Weights of a small image diffusion model.
Model: 2.66M parameters, layers 12, width 128.
Data: 95000 training examples, 25.9 epochs.
Rows from block 7, named by matrix and row number. Rows with one number belong to one attention dimension. Each number is 200 + 30 x the weight over its row's rms, rounded and kept within 0 to 999. All counts start at 0. After the name is the row's rms in percent of the matrix's.
# v: attention value (model.blocks.7.attn.v.weight, 128x128), inputs 0-63
# proj: attention output (model.blocks.7.attn.proj.weight, 128x128, transposed), outputs 0-63
v.33,099,282,238,133,164,230,262,194,229,193,177,211,228,236,206,145,220,153,205,235,211,191,240,189,224,191,212,217,160,209,229,224,211,145,240,232,185,224,133,150,155,223,222,154,189,192,188,141,173,205,181,221,210,174,186,190,208,212,223,239,211,233,205,193,183
proj.33,102,195,207,190,203,176,214,216,184,209,212,186,160,195,227,244,223,205,146,201,239,186,185,214,207,208,215,208,246,228,200,169,211,164,190,168,176,208,190,179,195,235,158,155,209,173,222,216,234,235,194,193,188,180,160,192,220,230,245,120,249,157,196,137,179
v.34,106,165,177,238,295,176,230,204,153,260,209,138,174,199,191,178,149,215,162,235,173,205,196,211,161,188,179,202,140,216,194,216,212,215,217,166,215,171,186,175,214,248,191,185,211,151,172,222,201,173,182,221,264,185,185,198,189,158,171,233,195,198,259,179,179
proj.34,102,232,195,156,202,180,201,229,231,156,189,181,247,170,235,176,210,187,200,217,151,201,215,194,206,218,224,217,221,216,216,217,180,192,194,222,202,230,176,200,252,159,196,185,200,212,253,142,175,195,238,205,215,176,189,214,243,182,174,200,242,197,168,261,183
v.35,105,161,179,218,164,224,157,235,188,183,151,205,226,192,216,258,167,200,238,200,181,205,156,183,180,162,186,186,182,272,190,220,200,171,198,203,228,203,160,194,188,233,162,193,174,231,219,212,209,269,218,231,227,176,170,201,190,230,238,186,190,229,170,187,99
proj.35,112,179,150,196,163,177,201,196,208,219,277,130,211,228,246,204,189,230,178,224,173,222,216,213,183,220,213,177,182,222,240,200,193,218,166,237,156,216,209,185,225,206,235,212,214,183,191,205,166,197,211,176,170,268,211,148,209,108,172,198,181,230,159,198,220
v.36,106,240,198,195,208,173,215,144,157,171,156,175,179,150,209,229,244,216,201,199,227,138,161,178,232,208,193,232,221,195,214,238,180,221,208,219,174,127,227,169,182,199,228,156,255,206,239,169,221,233,216,245,152,186,241,209,209,243,170,203,239,212,171,210,252
proj.36,100,227,210,196,173,178,242,182,234,148,166,173,181,225,236,197,173,207,203,145,209,222,236,175,209,222,272,179,180,213,195,236,224,190,221,218,193,231,220,129,201,206,195,169,213,157,203,211,248,187,187,212,239,248,240,201,231,168,268,198,176,194,153,186,232
v.37,106,147,149,196,208,192,233,220,207,111,182,212,189,229,170,243,242,204,217,161,187,211,221,184,170,210,237,182,156,183,221,212,161,185,186,208,230,175,199,136,203,156,243,183,238,216,149,176,184,183,169,191,244,186,203,232,156,163,185,161,210,167,193,221,202
proj.37,102,227,132,225,223,171,227,222,176,225,219,196,236,211,163,172,186,254,219,223,191,209,180,205,200,161,176,193,199,213,137,200,223,231,226,223,200,158,187,246,232,187,191,219,209,247,242,247,181,258,215,184,178,159,223,252,197,235,196,251,170,226,221,230,221
v.38,100,231,183,176,169,233,153,232,229,164,171,217,224,210,186,214,164,165,194,196,185,190,178,232,153,182,155,192,190,139,207,259,163,168,123,233,238,179,209,174,181,225,166,193,178,158,212,187,200,188,175,152,171,222,192,203,210,240,184,229,135,218,228,236,239
proj.38,093,152,203,217,184,182,178,205,188,226,197,183,192,237,241,192,218,205,207,183,244,229,192,169,214,191,243,194,198,224,172,197,221,206,236,206,209,225,210,219,251,249,191,181,181,214,207,205,246,158,240,230,218,186,181,209,247,164,233,185,225,193,170,152,188
v.39,108,214,202,157,147,161,217,146,223,166,190,176,243,222,179,249,206,168,209,215,203,200,234,199,228,184,211,156,240,211,135,218,215,222,180,182,172,203,215,194,204,214,192,190,179,177,156,198,192,193,200,148,234,250,194,229,227,209,178,203,225,225,216,250,208
proj.39,108,183,147,211,242,245,214,235,184,228,224,185,184,162,278,170,219,189,188,110,149,206,170,238,215,169,244,205,199,210,202,214,265,207,206,197,220,199,242,201,214,218,203,265,190,215,220,259,236,152,186,244,163,131,186,186,185,203,187,229,207,210,167,133,143
v.40,102,241,204,200,190,235,193,138,229,199,176,187,177,207,194,146,222,194,161,229,178,178,173,212,205,193,171,181,198,255,258,184,204,265,232,172,214,228,228,231,191,190,204,202,151,148,208,168,247,176,155,186,176,189,204,235,227,216,186,229,189,164,188,199,226
proj.40,113,208,188,234,253,169,211,267,244,194,202,190,161,187,198,204,206,152,196,147,251,249,259,197,152,175,202,201,186,201,196,217,173,192,207,224,197,139,286,185,176,224,173,170,217,239,216,217,195,214,181,205,187,156,137,248,201,205,265,171,202,158,235,219,209
v.41,105,166,227,238,226,189,221,222,190,214,182,230,190,169,210,246,218,182,213,187,189,202,221,173,183,201,173,136,225,166,182,221,222,207,246,174,175,212,169,166,210,226,174,225,223,211,157,263,247,295,189,177,200,234,240,185,192,284,230,234,153,174,107,173,185
proj.41,102,201,180,175,131,182,201,200,188,226,219,228,162,195,165,212,160,239,178,213,181,252,154,235,172,243,234,209,226,169,212,201,211,230,165,196,184,278,191,191,185,202,210,257,199,183,246,158,174,165,188,203,227,192,127,222,210,210,223,190,168,209,198,257,148
v.42,102,230,121,220,209,219,172,191,208,157,192,209,192,211,205,203,181,261,172,156,182,155,244,222,214,220,229,193,173,193,177,164,218,181,223,212,229,221,180,208,184,235,226,201,232,248,218,193,242,219,187,202,213,227,159,228,189,129,185,254,182,197,146,214,167
proj.42,098,235,209,182,148,209,249,261,164,204,173,196,182,227,227,211,214,165,231,210,205,206,176,241,202,263,223,191,175,195,195,214,185,219,217,196,192,149,194,194,203,208,192,204,207,213,176,228,174,178,167,167,195,171,208,182,209,214,192,206,168,211,187,163,215
v.43,109,199,214,143,198,202,217,217,137,119,200,208,217,200,210,203,195,190,177,201,200,147,194,196,188,209,208,132,204,135,190,200,199,185,246,198,196,181,169,154,223,163,139,202,179,245,199,273,226,213,199,187,223,196,225,220,173,131,165,148,222,182,160,197,212
proj.43,105,200,215,193,199,186,197,241,225,242,209,176,130,260,202,191,175,216,167,210,204,205,117,196,230,210,214,184,185,205,171,212,159,211,181,167,185,202,189,160,252,208,205,215,213,184,180,168,208,194,142,204,213,194,178,190,233,262,232,209,185,209,206,214,202
v.44,111,183,282,156,166,195,153,197,199,150,207,184,188,171,172,226,224,169,213,122,205,234,142,147,199,239,229,190,181,232,186,165,191,186,238,199,221,168,183,206,210,151,140,160,255,191,231,197,193,230,214,207,215,215,180,228,241,193,203,252,190,220,268,191,193
proj.44,103,216,176,228,211,223,221,212,195,249,226,244,217,194,225,159,224,246,225,215,158,216,204,188,175,156,191,191,163,203,174,181,183,221,198,247,221,186,234,173,222,215,168,212,222,205,236,208,171,195,163,185,223,223,200,198,185,168,148,156,182,245,222,177,157
v.45,107,176,211,209,221,193,207,185,176,254,209,182,141,170,189,203,265,210,217,223,149,167,262,206,200,212,241,183,235,246,226,196,187,240,155,204,201,219,184,186,223,217,187,204,176,214,227,233,233,194,198,201,161,190,229,159,191,186,185,125,212,221,154,203,205
proj.45,111,198,140,239,183,212,242,199,163,159,172,207,281,207,214,224,205,201,149,182,214,245,185,180,182,212,227,229,239,154,199,218,205,211,246,223,212,156,160,163,234,146,232,176,196,245,157,182,196,238,234,207,205,228,201,223,211,167,279,206,194,215,258,198,192
v.46,103,237,161,162,273,167,225,179,229,205,256,215,190,244,198,229,248,219,221,235,160,186,208,149,209,195,208,198,176,234,147,159,216,194,201,215,227,247,185,262,244,205,201,183,197,233,215,270,153,144,164,154,212,193,202,230,217,124,221,216,180,195,166,245,216
proj.46,110,194,197,251,187,188,190,200,160,210,216,199,164,204,208,149,225,200,170,219,192,213,193,222,227,239,225,169,164,152,213,203,235,248,206,177,244,173,263,109,179,162,215,148,172,199,202,113,168,186,244,183,170,213,158,220,207,228,228,239,285,226,236,206,205
v.47,097,208,141,211,198,168,145,247,224,215,177,221,207,217,235,194,208,129,183,169,164,237,208,168,220,193,232,221,227,165,168,212,167,173,181,179,225,226,215,197,221,225,229,152,153,202,233,171,264,171,229,222,188,152,197,232,264,217,239,217,189,237,161,173,258
proj.47,087,229,223,229,163,221,227,236,221,192,217,211,206,200,146,217,194,223,254,220,225,218,190,192,182,212,153,207,140,230,222,226,203,224,260,218,180,167,225,203,205,228,200,203,239,162,187,229,147,206,189,174,210,242,187,146,157,151,140,179,179,192,224,195,177
v.48,097,190,160,211,175,182,184,219,282,178,160,186,187,179,189,218,144,154,158,174,212,166,173,192,163,231,196,216,228,176,215,128,203,195,213,229,157,211,233,207,229,207,205,180,251,172,211,191,138,203,220,169,154,177,228,242,198,196,200,236,153,175,197,166,214
proj.48,099,179,185,180,232,229,215,194,235,198,131,209,181,185,226,177,267,273,213,208,200,226,223,162,230,147,232,186,231,204,219,190,229,161,202,173,229,210,210,129,167,221,171,189,240,197,223,229,225,207,164,179,158,208,212,224,293,201,225,188,156,218,200,168,191
v.49,104,213,189,174,189,186,222,163,265,222,221,213,171,199,176,160,226,170,248,244,219,213,242,163,206,213,185,248,158,202,140,228,215,144,165,209,218,180,212,197,211,189,177,162,178,155,186,189,240,180,185,208,187,192,261,274,168,194,194,188,206,239,207,192,133
proj.49,124,135,141,256,198,235,200,148,201,202,191,180,178,224,265,249,179,203,195,174,228,234,182,223,179,206,229,199,177,157,215,208,173,209,220,180,229,243,231,144,188,201,197,228,203,172,173,156,142,233,215,180,204,125,174,188,157,239,185,243,178,190,175,220,166
v.50,109,206,203,201,206,164,159,262,190,206,148,184,192,195,194,202,185,217,243,268,176,198,193,242,207,187,161,167,235,189,213,194,203,200,182,186,236,265,240,190,236,255,161,195,184,204,190,230,226,168,211,201,238,147,185,178,123,169,192,163,207,168,228,174,213
proj.50,102,129,209,172,228,205,141,223,193,202,178,145,274,202,225,212,174,212,160,193,163,226,225,201,225,188,195,220,168,231,223,229,218,186,205,200,191,177,205,236,228,198,170,214,171,193,217,208,180,201,181,163,128,212,221,229,203,187,235,199,177,216,186,195,176
v.51,097,144,249,241,173,247,261,186,199,196,207,241,153,179,201,240,257,196,270,197,175,233,183,178,156,241,191,234,207,232,223,204,203,195,127,202,177,230,251,220,141,220,187,230,235,190,190,180,120,181,187,212,180,199,176,228,227,190,180,181,177,226,249,181,218
proj.51,086,197,172,191,177,189,161,175,165,206,221,206,190,184,212,187,167,210,187,208,194,170,240,140,177,217,241,189,248,227,207,200,166,194,232,146,213,201,168,182,200,215,222,164,198,174,198,187,272,190,205,213,227,214,225,174,183,182,232,221,244,187,191,190,237
v.52,103,197,233,246,194,210,172,240,213,231,186,193,245,219,206,142,187,187,157,208,197,233,212,232,244,224,227,164,203,212,141,180,168,203,186,186,163,172,208,228,164,127,209,257,204,230,193,230,133,199,192,157,152,219,211,215,190,204,195,166,189,178,167,214,165
proj.52,111,255,179,155,180,201,199,208,198,177,226,187,175,192,132,226,235,197,253,197,173,177,234,200,201,172,210,270,195,165,211,145,210,185,189,162,167,173,226,168,157,201,198,223,217,231,177,191,218,154,192,202,162,209,245,217,201,262,203,181,221,222,179,166,243
v.53,100,183,190,182,155,177,225,214,215,159,178,200,163,190,186,171,188,237,196,195,171,131,145,240,105,197,232,177,168,162,206,220,185,267,225,189,227,205,190,182,198,268,158,173,158,208,166,229,226,228,187,165,188,169,155,181,167,155,212,231,212,203,266,244,224
proj.53,105,158,201,209,148,210,186,245,161,183,196,139,226,224,189,203,186,166,169,182,229,221,217,155,204,187,167,207,202,217,156,223,144,225,196,208,204,222,205,203,217,205,254,131,176,205,258,218,204,170,231,155,159,242,199,229,223,218,203,194,209,230,205,159,204
v.54,110,213,157,206,210,218,166,166,280,218,187,236,155,145,218,187,212,164,163,133,214,230,223,263,196,245,148,185,214,250,216,246,229,161,219,214,176,154,212,131,185,166,211,171,195,189,164,248,204,152,183,197,220,205,179,175,187,184,228,205,199,170,168,216,205
proj.54,121,184,216,192,197,169,225,251,209,216,163,232,165,175,256,227,169,204,238,211,177,219,208,163,164,199,203,194,188,194,238,179,212,188,234,230,169,189,193,251,214,211,240,227,189,205,246,162,256,168,187,233,245,186,193,233,242,224,229,212,265,216,179,222,182
v.55,114,220,192,186,266,218,211,222,205,169,289,237,242,181,195,215,199,158,203,197,188,244,177,253,186,194,248,174,219,196,184,211,200,214,163,189,193,231,160,216,202,283,207,152,232,181,225,211,201,213,208,232,174,181,164,207,234,223,132,146,136,216,224,177,177
proj.55,114,142,215,205,184,136,175,198,179,244,192,209,238,190,189,181,203,214,198,187,252,229,189,166,157,207,157,214,160,194,195,226,190,213,227,192,269,131,172,193,206,178,226,246,183,170,180,211,197,233,183,187,264,218,237,180,170,187,121,221,183,196,193,170,225
v.56,106,226,250,259,160,176,211,219,190,222,208,232,167,143,186,202,133,165,181,173,215,187,198,233,219,147,204,200,204,198,214,152,203,206,235,207,201,141,212,208,195,231,190,196,177,147,231,183,238,163,233,193,234,201,219,217,223,190,247,254,155,202,182,182,197
proj.56,112,196,195,166,234,207,193,215,229,184,215,256,212,198,174,154,254,196,178,247,195,233,256,192,128,233,161,176,194,231,203,206,223,213,204,153,195,192,225,242,195,152,183,206,241,205,188,211,186,205,183,225,184,160,194,204,253,187,179,186,203,169,153,235,195
v.57,105,200,208,189,166,190,228,199,241,214,129,165,204,194,208,238,210,240,178,186,163,206,161,250,186,217,220,169,174,203,195,165,183,197,136,191,196,218,144,167,203,195,240,188,179,120,218,249,199,188,214,176,172,213,221,217,183,220,131,214,215,185,260,139,217
proj.57,106,176,257,164,194,201,184,166,246,189,193,225,148,195,196,209,220,242,184,191,207,174,199,217,207,239,137,218,196,200,174,205,244,213,220,261,201,199,177,197,215,209,215,211,198,240,186,218,220,174,254,222,201,199,150,222,207,205,218,157,166,179,185,215,193
v.58,105,172,161,158,168,165,207,209,206,206,208,212,166,248,193,223,208,255,189,211,183,190,186,181,211,197,227,185,213,140,202,263,191,229,243,221,208,209,172,254,171,217,212,214,184,201,256,198,220,212,165,230,203,183,209,184,172,200,205,205,230,176,212,187,249
proj.58,116,213,194,248,254,178,246,186,226,184,212,199,203,186,190,239,240,165,193,193,153,165,166,209,174,215,209,178,237,220,150,198,185,220,230,211,212,166,249,159,218,210,153,141,174,200,197,207,253,173,141,198,224,173,204,222,194,169,243,176,172,177,207,226,168
v.59,109,188,198,177,176,190,196,240,234,181,178,237,170,228,201,137,263,211,122,161,215,221,200,228,225,189,225,217,237,203,237,168,203,194,200,225,213,245,258,149,193,175,145,170,195,170,154,195,202,197,151,170,250,200,149,159,193,221,189,214,174,186,227,183,244
proj.59,103,204,214,185,208,172,166,182,168,158,216,223,174,189,166,276,200,166,170,230,252,231,171,214,190,227,229,240,195,165,221,252,163,195,185,150,196,228,163,224,217,221,246,248,138,165,266,211,246,145,176,201,195,155,228,233,220,207,194,204,163,251,185,243,193
v.60,102,219,181,154,181,176,157,265,163,215,198,176,192,178,186,228,212,181,194,184,209,218,201,189,162,251,182,240,211,169,204,184,223,220,261,230,193,235,201,262,188,209,163,204,203,204,184,233,104,171,201,217,263,188,206,209,229,257,144,211,180,201,176,219,177
proj.60,094,167,189,298,191,215,194,200,226,171,211,223,197,206,228,156,189,279,261,236,156,214,213,195,229,170,216,172,208,188,184,237,195,142,162,186,177,155,199,215,224,176,191,161,184,170,243,195,243,138,188,192,216,145,207,178,197,164,215,209,243,179,229,190,216
v.61,097,163,165,183,164,209,251,241,272,228,225,212,249,232,186,189,169,245,185,235,193,109,167,185,193,235,210,178,199,210,208,209,197,192,154,203,151,159,220,253,230,223,202,164,227,221,162,218,192,165,181,170,201,238,163,210,199,205,262,140,192,220,198,234,188
proj.61,097,254,193,158,204,240,214,170,112,203,225,185,166,251,195,236,234,151,171,158,204,206,227,137,216,208,202,228,269,187,214,167,214,180,237,188,174,190,169,224,208,194,182,192,154,186,204,210,167,229,241,159,210,181,203,158,166,225,204,251,246,248,217,177,216
v.62,102,199,121,208,150,251,206,195,149,197,198,172,249,204,207,193,266,191,183,164,177,155,221,247,192,199,223,251,227,183,207,171,211,246,239,187,182,224,224,272,205,189,185,223,206,190,146,196,221,230,183,181,222,182,222,173,227,166,282,263,186,213,224,158,161
proj.62,102,197,218,226,218,210,240,258,167,199,218,242,169,169,138,192,187,138,206,261,227,180,202,206,187,200,170,245,221,171,243,201,170,172,172,170,123,190,229,160,224,174,197,162,162,196,194,198,220,216,207,215,208,190,194,175,182,190,199,206,208,161,246,249,190
v.63,119,202,211,188,219,230,191,148,148,202,149,219,194,174,209,242,245,208,160,174,209,202,168,221,200,215,246,245,179,216,202,171,225,206,195,181,181,218,172,206,169,160,184,143,168,212,183,195,225,189,169,208,176,193,185,194,202,264,176,224,123,214,187,211,277
proj.63,094,270,230,213,228,174,229,199,204,188,182,216,198,202,183,178,209,246,189,198,245,172,169,243,177,220,151,204,196,219,249,176,135,221,181,204,243,166,198,182,171,201,232,251,181,219,222,213,176,247,193,189,217,240,211,238,194,152,178,214,199,186,222,212,194
v.64,111,101,146,198,226,250,196,251,191,207,198,139,180,215,217,197,142,163,211,150,206,185,173,197,170,154,178,190,178,196,217,224,193,187,195,226,197,194,177,171,222,162,236,194,173,199,159,173,216,235,184,147,165,224,217,250,218,240,210,217,173,184,238,202,200
proj.64,119,209,226,212,200,184,209,243,167,198,194,189,200,198,209,222,253,202,243,230,175,190,202,156,166,202,249,186,192,184,199,201,169,175,166,220,195,224,192,200,180,167,211,224,176,194,148,254,156,144,249,166,177,214,162,226,177,200,276,276,200,216,162,153,242
v.65,097,171,144,221,162,170,226,185,196,159,132,250,199,161,153,178,225,206,141,168,170,202,147,193,200,204,161,194,168,217,194,192,217,162,174,178,166,197,177,224,207,199,198,221,213,216,170,188,175,217,204,218,170,191,178,236,204,184,132,223,205,183,148,230,247
proj.65,092,143,241,172,257,188,222,182,152,259,233,195,203,257,187,184,180,150,254,176,194,259,239,191,201,214,207,167,261,168,191,179,181,203,192,254,209,220,198,179,185,235,193,233,207,204,203,222,210,181,195,141,226,223,148,220,153,185,239,229,153,152,213,208,233
v.66,094,191,212,246,209,211,185,210,183,195,205,183,220,152,183,220,204,194,234,152,148,209,126,148,168,176,179,226,160,198,206,170,216,191,269,208,214,206,237,214,185,175,196,192,236,154,200,223,206,181,264,200,210,259,158,179,186,227,167,178,176,202,187,151,250
proj.66,100,179,217,229,180,192,213,149,205,203,186,198,195,204,252,221,195,202,227,175,186,242,169,208,276,218,220,194,185,174,245,214,146,176,237,171,152,215,205,176,212,243,143,178,182,198,192,181,172,182,193,290,192,212,208,256,163,184,201,193,203,261,166,213,213
v.67,098,186,211,203,137,209,178,210,241,260,206,155,217,225,187,217,240,192,193,180,232,173,222,160,214,173,204,215,196,227,173,126,231,199,200,213,212,207,233,190,171,188,241,159,183,218,206,167,164,246,219,207,171,179,197,234,145,221,209,170,148,187,173,215,170
proj.67,092,185,151,220,198,188,210,185,188,177,207,204,212,165,212,171,231,200,258,209,227,221,182,191,181,195,194,212,190,249,208,225,178,183,207,181,245,146,208,243,194,149,188,223,233,212,208,164,196,164,184,213,213,195,190,224,207,214,139,201,141,177,207,228,201
v.68,105,183,186,202,199,219,220,143,231,146,181,214,162,225,208,236,224,201,233,206,174,176,200,187,168,195,235,220,272,161,174,239,190,176,193,203,202,193,232,210,199,168,208,218,208,148,186,226,209,175,179,163,238,227,194,138,231,209,186,158,195,172,237,218,126
proj.68,094,233,233,205,176,157,241,165,145,204,201,230,196,170,239,181,185,238,255,194,219,200,153,216,204,234,217,152,232,215,169,166,271,255,185,193,202,202,237,186,261,217,164,206,203,175,205,236,228,192,256,176,125,184,211,215,206,218,221,201,263,212,216,162,191
v.69,102,213,223,149,213,132,159,186,260,197,284,235,195,183,192,193,209,221,204,204,204,211,276,177,203,222,237,162,175,161,195,192,180,247,221,197,251,172,199,197,211,284,224,255,184,208,227,195,207,202,168,195,196,217,205,162,192,234,181,236,214,198,182,203,169
proj.69,097,187,187,140,186,211,279,155,194,236,165,180,181,195,165,232,178,154,169,190,228,206,185,186,243,217,185,200,198,236,186,189,195,189,157,161,189,162,200,263,229,186,221,161,186,230,219,183,199,188,203,196,182,209,221,226,173,164,256,177,168,190,228,181,179
v.70,098,253,161,208,185,248,187,200,194,160,194,190,171,176,235,198,196,213,124,174,217,220,187,201,162,241,243,170,202,210,191,155,195,171,194,212,168,187,195,214,192,177,223,191,253,172,230,251,186,152,203,211,204,178,202,194,175,201,194,258,208,199,153,254,243
proj.70,098,177,211,219,255,203,241,195,175,207,183,203,182,205,239,168,247,222,181,171,201,194,205,148,204,224,208,206,244,167,176,206,191,216,133,241,129,209,205,202,214,181,218,214,184,231,181,181,239,227,172,234,211,245,159,191,279,241,231,219,184,193,209,200,195
v.71,105,257,205,224,219,155,254,131,220,254,182,232,231,184,199,215,181,204,173,168,204,216,176,214,246,194,173,233,183,191,177,190,156,191,211,208,191,273,204,192,223,218,207,216,147,240,190,193,203,157,212,110,191,198,253,173,214,177,118,225,213,160,175,195,233
proj.71,102,183,241,250,221,193,182,164,133,179,208,187,177,185,179,196,152,136,190,212,189,222,227,175,177,224,192,152,162,190,212,207,164,182,208,195,155,212,239,220,206,201,224,144,238,211,178,195,239,225,201,261,189,175,163,223,239,169,187,150,219,205,220,242,188
v.72,099,201,189,220,157,144,209,188,220,195,150,228,239,215,198,203,163,227,197,190,186,203,160,255,162,185,195,216,232,216,183,214,225,237,180,208,177,182,198,221,245,139,178,208,218,244,208,191,192,238,192,205,169,242,224,212,156,194,159,251,207,207,194,161,195
proj.72,102,184,230,209,215,178,180,185,135,233,231,231,212,165,189,201,193,200,220,256,179,267,217,200,238,209,239,183,206,225,176,201,244,231,205,207,244,148,182,232,196,208,252,216,167,185,201,211,206,198,210,136,192,211,148,216,222,209,142,162,175,150,233,230,189
v.73,105,198,233,162,238,173,237,180,260,228,161,156,265,269,212,197,209,191,119,186,192,133,208,205,188,232,174,120,183,198,168,182,183,253,205,217,221,184,209,196,177,220,259,224,237,216,159,176,199,234,210,189,214,206,211,179,194,197,186,218,147,182,204,205,204
proj.73,104,162,168,242,243,221,194,202,130,193,218,238,179,188,224,202,223,182,237,172,172,186,203,186,172,199,209,192,264,259,211,223,177,187,206,211,187,187,213,217,217,154,190,185,276,214,188,218,197,167,202,172,217,219,219,267,209,160,189,196,140,230,195,239,174
v.74,108,211,225,232,199,216,149,225,161,196,265,224,179,181,198,198,223,191,201,194,204,208,149,193,188,194,211,190,246,168,212,181,190,225,178,232,214,242,176,203,195,210,236,160,153,205,242,200,163,204,195,233,188,167,231,144,91,155,198,227,164,257,133,234,178
proj.74,111,173,194,187,174,209,252,263,208,210,199,147,223,242,219,200,188,235,217,204,196,160,253,231,182,217,145,170,188,187,253,188,210,189,226,158,206,216,205,214,204,214,219,238,211,292,173,159,243,115,264,204,207,226,181,194,240,202,234,188,142,147,220,191,218
v.75,106,201,240,190,183,173,190,159,245,194,210,231,140,179,189,238,225,153,209,215,237,222,199,215,192,169,225,142,165,178,192,199,232,164,226,186,198,216,160,245,185,199,197,171,208,197,202,183,204,236,179,198,133,210,177,198,165,246,191,150,221,221,198,178,204
proj.75,097,260,177,225,203,160,247,204,234,229,197,184,213,161,194,176,193,202,168,216,233,219,122,215,261,233,227,189,211,222,191,170,188,183,214,166,206,170,214,247,216,220,179,257,147,228,196,189,173,172,246,218,224,226,212,190,207,167,197,198,124,158,166,208,242
v.76,100,181,182,180,188,207,193,173,178,222,208,198,179,224,200,251,225,208,217,200,195,176,225,218,204,171,197,174,227,202,161,216,192,174,210,203,186,191,177,178,227,257,238,223,190,140,236,169,190,147,202,169,216,209,205,179,276,173,186,156,149,249,184,243,134
proj.76,105,190,215,173,204,160,193,189,182,184,226,232,196,152,224,160,217,220,237,250,224,207,217,232,166,195,184,205,182,189,219,197,212,202,163,184,182,213,222,210,204,184,215,176,248,229,155,185,213,124,157,160,169,207,189,211,205,178,249,197,225,175,150,176,217
v.77,104,241,169,178,190,260,213,232,174,204,160,196,144,223,184,186,201,200,205,160,219,146,235,204,199,145,175,242,163,196,206,185,210,126,162,223,150,185,196,241,262,232,173,188,147,239,159,184,161,187,168,223,156,263,175,206,264,214,179,138,267,217,212,201,249
proj.77,102,184,260,222,219,202,192,258,233,204,231,171,242,191,231,228,191,198,190,231,204,197,139,164,199,192,207,162,192,163,188,199,170,188,186,175,199,171,174,186,223,202,176,188,194,221,214,216,219,153,215,207,192,161,161,204,199,218,204,228,181,164,179,155,253
v.78,100,148,186,168,162,164,174,223,221,204,191,240,201,221,204,172,182,182,215,270,238,184,227,226,195,204,191,193,171,212,208,242,197,216,209,190,163,211,184,212,136,147,195,201,199,183,214,194,229,224,179,248,175,256,221,272,211,184,227,178,189,189,206,218,184
proj.78,095,214,148,226,235,187,241,210,215,176,167,233,222,185,228,218,203,239,172,201,176,145,153,223,272,246,187,239,198,206,124,193,214,236,167,211,244,216,207,206,180,196,215,158,176,181,204,230,165,221,215,181,251,166,237,178,239,218,213,197,229,246,156,191,165
v.79,094,208,266,169,156,168,238,188,259,231,156,249,160,157,211,215,214,230,216,241,244,170,257,212,273,223,186,227,170,233,174,182,187,205,189,199,197,205,194,195,196,258,159,248,227,231,214,182,240,188,162,202,213,198,197,246,186,175,202,189,198,201,245,206,149
proj.79,092,243,169,124,212,225,184,211,125,173,216,222,205,207,224,167,185,189,184,255,215,221,152,162,253,200,185,228,163,288,140,192,211,163,176,251,199,186,213,196,251,166,224,117,154,191,185,204,251,217,200,205,168,170,208,189,202,184,181,220,197,190,213,196,202
v.80,095,149,157,152,230,184,182,198,242,175,226,231,175,232,213,196,228,138,210,128,208,248,151,161,210,177,155,182,207,158,219,197,217,232,189,185,213,163,240,203,184,153,196,246,137,216,152,208,235,180,225,185,182,163,228,188,161,219,201,208,210,172,196,189,181
proj.80,097,288,189,168,166,212,229,214,160,165,171,197,206,233,224,225,146,201,244,173,229,263,180,138,168,166,247,179,279,210,197,215,219,173,153,231,229,259,221,192,200,197,215,207,204,184,190,196,193,207,215,198,195,226,157,222,161,178,184,206,141,184,181,208,179
v.81,095,246,209,180,215,208,217,136,204,177,208,183,192,225,232,211,201,190,224,163,244,222,162,264,221,219,256,178,262,215,190,212,141,254,198,191,191,165,206,172,197,130,160,243,223,154,215,195,223,205,195,172,192,179,225,155,223,219,230,153,216,175,232,205,181
proj.81,091,229,200,203,199,157,168,226,148,156,209,244,165,156,148,194,204,213,221,237,240,162,175,233,144,149,201,181,199,220,167,244,255,210,212,218,233,252,209,214,235,158,173,198,176,187,197,214,167,201,251,186,163,203,162,202,174,174,184,200,196,230,214,210,188
v.82,100,205,189,222,179,209,151,171,198,177,243,188,150,222,222,204,183,178,160,187,241,185,155,187,214,163,188,197,220,235,213,162,192,171,199,184,163,213,221,232,186,217,221,167,193,217,183,219,230,196,209,209,188,177,192,241,188,168,182,215,196,147,204,169,269
proj.82,098,208,156,198,291,216,208,198,168,204,178,187,164,204,214,143,199,202,223,184,199,176,183,191,171,233,203,196,178,130,162,212,227,165,177,227,172,232,149,194,177,236,211,174,192,136,204,253,227,191,242,208,188,244,206,189,200,247,270,219,153,181,196,158,211
v.83,103,197,154,170,185,174,186,235,222,226,207,205,252,208,194,252,247,173,158,196,173,206,188,207,193,233,163,210,232,193,205,234,226,246,225,206,237,202,211,142,134,136,152,214,201,147,207,183,180,200,211,203,201,190,178,208,170,140,170,222,145,220,209,197,181
proj.83,090,178,225,215,184,220,238,150,191,190,167,188,219,155,252,192,197,239,237,201,204,218,221,198,241,185,259,206,209,236,198,205,247,189,196,183,198,184,239,232,163,233,196,133,164,196,168,139,219,201,177,171,231,196,185,252,176,232,238,169,202,192,214,204,159
v.84,092,189,206,195,259,222,188,153,202,175,197,274,220,216,233,200,258,136,231,137,220,227,159,211,170,131,200,144,169,217,223,201,241,206,189,176,181,215,210,208,209,190,231,169,189,199,217,205,236,238,182,209,179,210,187,177,237,243,222,183,226,184,156,223,223
proj.84,089,209,163,205,228,147,198,190,229,162,181,210,191,245,188,212,201,211,175,182,167,199,181,148,207,261,148,208,187,178,164,217,162,176,206,217,221,223,249,238,169,216,152,203,206,242,165,230,153,208,231,186,229,228,199,166,186,208,222,247,186,181,224,220,198